config.toml
hop_length = 160
fused_qkv = false
inner_norm = false
lr = 0.0027
Rows from block 9 of a small sound classifier, named by matrix and row number. Rows with one number belong to one neuron. Each number is 128 + 32 x the weight over its row's rms, rounded and kept within 0 to 255. All counts start at 0. Numbers have three digits each.
After each neuron's rows are labels from the 100 clips, of 14848, where the neuron reaches its highest value: "lies over" is the class under the peak; "top examples" is what is common among them. Only what is clearly more common there than usual is listed. The data: single English nouns, adjectives and verbs, spoken by a formant synthesiser in many voices.
# fc1: MLP up (model.blocks.9.mlp.fc1.weight, 768x256), inputs 64-127
# fc2: MLP down (model.blocks.9.mlp.fc2.weight, 256x768, transposed), outputs 64-127

fc1.647:093104072138147122165167104060123154127135175166090131115169118074144180129151075132138097178076054105065162130121159129101136123159081117183135058131042122115091131081133118070128146154158091
fc2.647:159064113167098105183196120157156101118084151081128135119139169107121079185113071140152130121088080216133132122089147134094065146113100093165133137131076108084166117051159124131127073175131121
lies over: silence
top examples: voice: high voice; intonation: rise then fall

fc1.593:151164141122101100109169085136152098128072132063080133127096168085182151109151090162102119179110048106137164122109103145126151092125116088117152110129101153115079118160192123135130100156145126
fc2.593:154116093083142073161215104121095132140097126155126069101107144098123141149113154115152160097150126110169170154177120112121126101102124159083121102136107134127167095064131115105135103167167127
lies over: /æ/
top examples: voice: deep voice; /k/; /æ/

fc1.724:170089119155140130169150109050179153144152151180131115135148118095166142129171180140214104141113082175102082133140125129145122078105124135113116137162087103063121125112104125148081162129106111
fc2.724:165096104140085097144144105133119123142136163125108120119124209136113120166156082121190107137122094159100114086082116161087101218101137097163118191178095107065154150065157092142125077113137120
lies over: silence
top examples: whispered; voice: low voice; white noise

fc1.495:128171164114141164125130109115147102146165153141129123143120156150060160136138174078172162163118130179248119147103178153115134066123098115133120077060148160132127086098118138095143128148119085
fc2.495:083123129132154188075155112081153129131127172117152164145138067148124116151148153160147105083138159123121117145151116092136130087145081174126124143124110094085108147131160150122129151126133122
lies over: /w/
top examples: voice: deep voice; /t/; /w/; /ɑ/

fc1.762:169137142093120078088134116125144102105049154059117121135098184078146121136107053125113147109072074073176182134133123141083157129116134121113149141156103157107111131131201158134104098178159133
fc2.762:194092074097136112180205116162104118137083091103089060093104151089130145155119165111110158109167117114142144181113133133085140090074191145091125112139126165160163061081136116098125114153189161
lies over: /ɝ/
top examples: voice: high voice; intonation: rising; /ɝ/

fc1.745:092121069155138132155160095061136126151112180156101112101145112050131170108143059134144123163088033099095167121110168126130142119153065119174089103140055129121088125038134122075149128153171105
fc2.745:151071124146106116190207130150149102119110159092141140121134166092112096181109062148153150126095080201133137125090146134090047160114101083166135135113076129097174095054160103108143076162137076
lies over: /s/
top examples: voice: child-like voice; /s/

fc1.307:184116132137087109105187098139140095108083122077109135117090155087161132114118127152083107132129047088101180119110110157118119110127101126101137142146142143113077139181167135120142134143150106
fc2.307:134126089061133087174207091132104138146092138176124076115114136070135151188125147111175182115148139123173147144185113146122118085129126154096113103114113118137178091079115118124126104160151130
lies over: /æ/
top examples: voice: deep voice; /æ/

fc1.313:129143131145128143118136065082115146158121094116162075112141105156114116169134107123110138108160146190177122126109130151103150133107113128136112120139142151111144067127141126101152176087119172
fc2.313:129078113114162124164104172144101145072150189128152101118151112097110102083124134120110144162112077092067153127158123105153114154141154115147157138116132129176124166126172104115083100154145091
lies over: /ɑ/
top examples: voice: child-like voice

fc1.424:102089091146134150159163141112162111115098112109132188101151142117135135148170125084151148171098078124090204075105183138089173161158091153162105125154070109103120138104150123113159092124174100
fc2.424:137104099137103132141099124166164105096097123078153078076146134118119118094133121188146185149092110163116125127066130168095093143086156076164141151098086144117160123082121109113113136167146133
lies over: /s/
top examples: voice: child-like voice; /s/

fc1.24:104131138148142182146149113123162133145102125067144201100159136099109144146128112110139135140113097122086200055092131190129138115109060116147152150070038096114129080069181153125143111134180138
fc2.24:164097068140119120140094108185148108096096147100154098115153126110133140097114148153137165153114103175108139116081139139110083157099125087170145145093128171122156164135144108096156135150128069
lies over: /s/
top examples: voice: child-like voice; /s/

fc1.71:141095172110096133112086167156087101127116097127131160127135077185089158159072154183086164154122182155080149157141075115184152151122192156154137134163202108148145153116057068198231132106084143
fc2.71:075100137124109178075089218091121141112165093140096141154107089178163148110170094123131134146148194096120080135144118112145125141170168142115144162173191113153078147130072095185133145093132104
lies over: silence
top examples: voice: child-like voice

fc1.50:154127121118141128092080120151204128128086136086142124137108171103149128134129147075122128129102111082158128157123118137082124144150128131104112165145100113098159141137181191148146126166172119
fc2.50:188081102160156121169155123155110088126113094096097112115146154099147102164140139098078134128154123078086108137070137145048169117070204122110125115152124148133172087075139138120072122054174129
lies over: silence
top examples: voice: deep voice; /t/; /ɑ/; /p/

fc1.257:164170132114093080109162079140140096122060131070087130135088171082166146116145091181097104160104039118128157127115103144125172105125104084114149120113104153117088135184175130121139097147161120
fc2.257:154114095082136092158213111116094122141109128152124070104107148097122137156102161114160160100151139110174175153170125104116128098104139158082136103146113124131173089064116109111132101166159116
lies over: /æ/
top examples: voice: deep voice; /æ/; whispered

fc1.192:146193115114053085132220062130127098142096095102113168127105139130110152094139085118160117185152093128153113118116114127129124079128090090111136088127113116125065131138136115099168138123101108
fc2.192:146145110055147097142162083102136173133056109141126105139107156126164165131107158136130149130123089096123145155152107133141153098118106178106139109068121100092119105093133102144155109177126113
lies over: /ɪ/
top examples: voice: deep voice; /ɪ/

fc1.91:156186120120103075158156075119157142121063133064109153107109121094123105153153127110071071150135124098079117122102109148081200087095100135132122102141065154151107141143173093115154168154175119
fc2.91:156142105081177072137125081142102172136105121141148101092102162106137136094163126128125146136137083117141106152203112145093089114133077145061133122113114089099133113091140111110110155131152069
lies over: /æ/
top examples: voice: deep voice; /æ/

fc1.704:142154147127086122109165098147125100140059141069102115150080159063171135092133106153137083192137091116082130114141112151125146087120099086147151132116124154128077136175153132116128106158173113
fc2.704:140136093100132093142205101120094122136086124145139060120106129100132130169118155106155166120141120114159174129204125111106126094110127150078120108123101138153160080075143101098132139150151098
lies over: /æ/
top examples: voice: deep voice; /k/; /æ/

fc1.485:158095097157171143131130058061147137147145194141104101077170087073139204118159119131164119150106035126115135123140145126146152101120094122153116145135057135105100119090103107128128132134172110
fc2.485:174074103143089091175201126147135144141120164080128126111145195113092104187125062150180092124117091220111135125086148137078070138094130101160135141129075135096168105048168091152137070155140082
lies over: /s/
top examples: voice: child-like voice; /s/

fc1.644:150150110092137102132129093149173129158140125080134119144103199140140090136158145088140169094118088089189144127127055159083131129116160121108159142163121102127170129127161211089094088129144179
fc2.644:168122088107167094151146144147106134139087108087101084096189145105141075128169121084103217122160137124088103160147140102075148114081160119086084091188066174154165099069162136091143161084196138
lies over: silence
top examples: voice: deep voice; /k/; /ɑ/

fc1.486:168149107154084119157169039104154118124037083130092195158128137132069135130142090119133113180130121097097112119117091141098151118103129081111131119115114152143077095124150132154151089149126078
fc2.486:104124113047172049115191066125138180137091094160151094106108141125150147179132142135127158132132105084142140147167113148112128110126086169078121142111135091103146125092132122117140122152140103
lies over: /ɪ/
top examples: voice: deep voice; /ɪ/

fc1.104:147082125130103133119111135131178105081112163080097119157153110111195147093116133132093118149123069062121138111136106101093065135133107171104104156168069119114130155146130128106177174133150120
fc2.104:101130129168195153093152122089128121139155159159155155132141167166122113185128156126155121092105168147096127102108127144150154113137163074166085131149124102083046103086161147147124156125055105
lies over: silence
top examples: voice: deep voice; thin (high-pass)

fc1.31:123158112101096082137144078098124135136067126105121110158108157087055129161149079130131086137146104103098137099122104135093169153109117104097131151117099133146125144144176174115147102098155096
fc2.31:140135107060192085149168075148106168137079099135137061101124123091163120153148139089136193113159119115179122140165097138124141107126101159084123108127105108115180110090155101113147146156153124
lies over: /ɪ/
top examples: voice: deep voice; /k/

fc1.200:070125072147161179143143116103180139133098117104136144111195172107102127115168116119162188170129108173089207086138162169074152160132052132123124174148090106159119113116101145125156133163191100
fc2.200:147115074127105132156090110175122088095084137104165124105145106116124143086146113153129176129085114151084122099094135148095109128101144109152155160087101141113153156124135104090136116150140085
lies over: /s/
top examples: voice: child-like voice; /s/

fc1.384:173098107138170135148157069060162144139154149159134117113154082093143176129145130113201086159097036133113137117123169152146135095116113156136117136135043118097101120096105082184123135141141112
fc2.384:165082091143081077171147125151110151123119163090120114104131202127103149176133069175187088130113072241127135122088142157081086154094133109157126160155071130076167137069162085145132080144151092
lies over: /ʃ/
top examples: voice: child-like voice; /ʃ/; /i/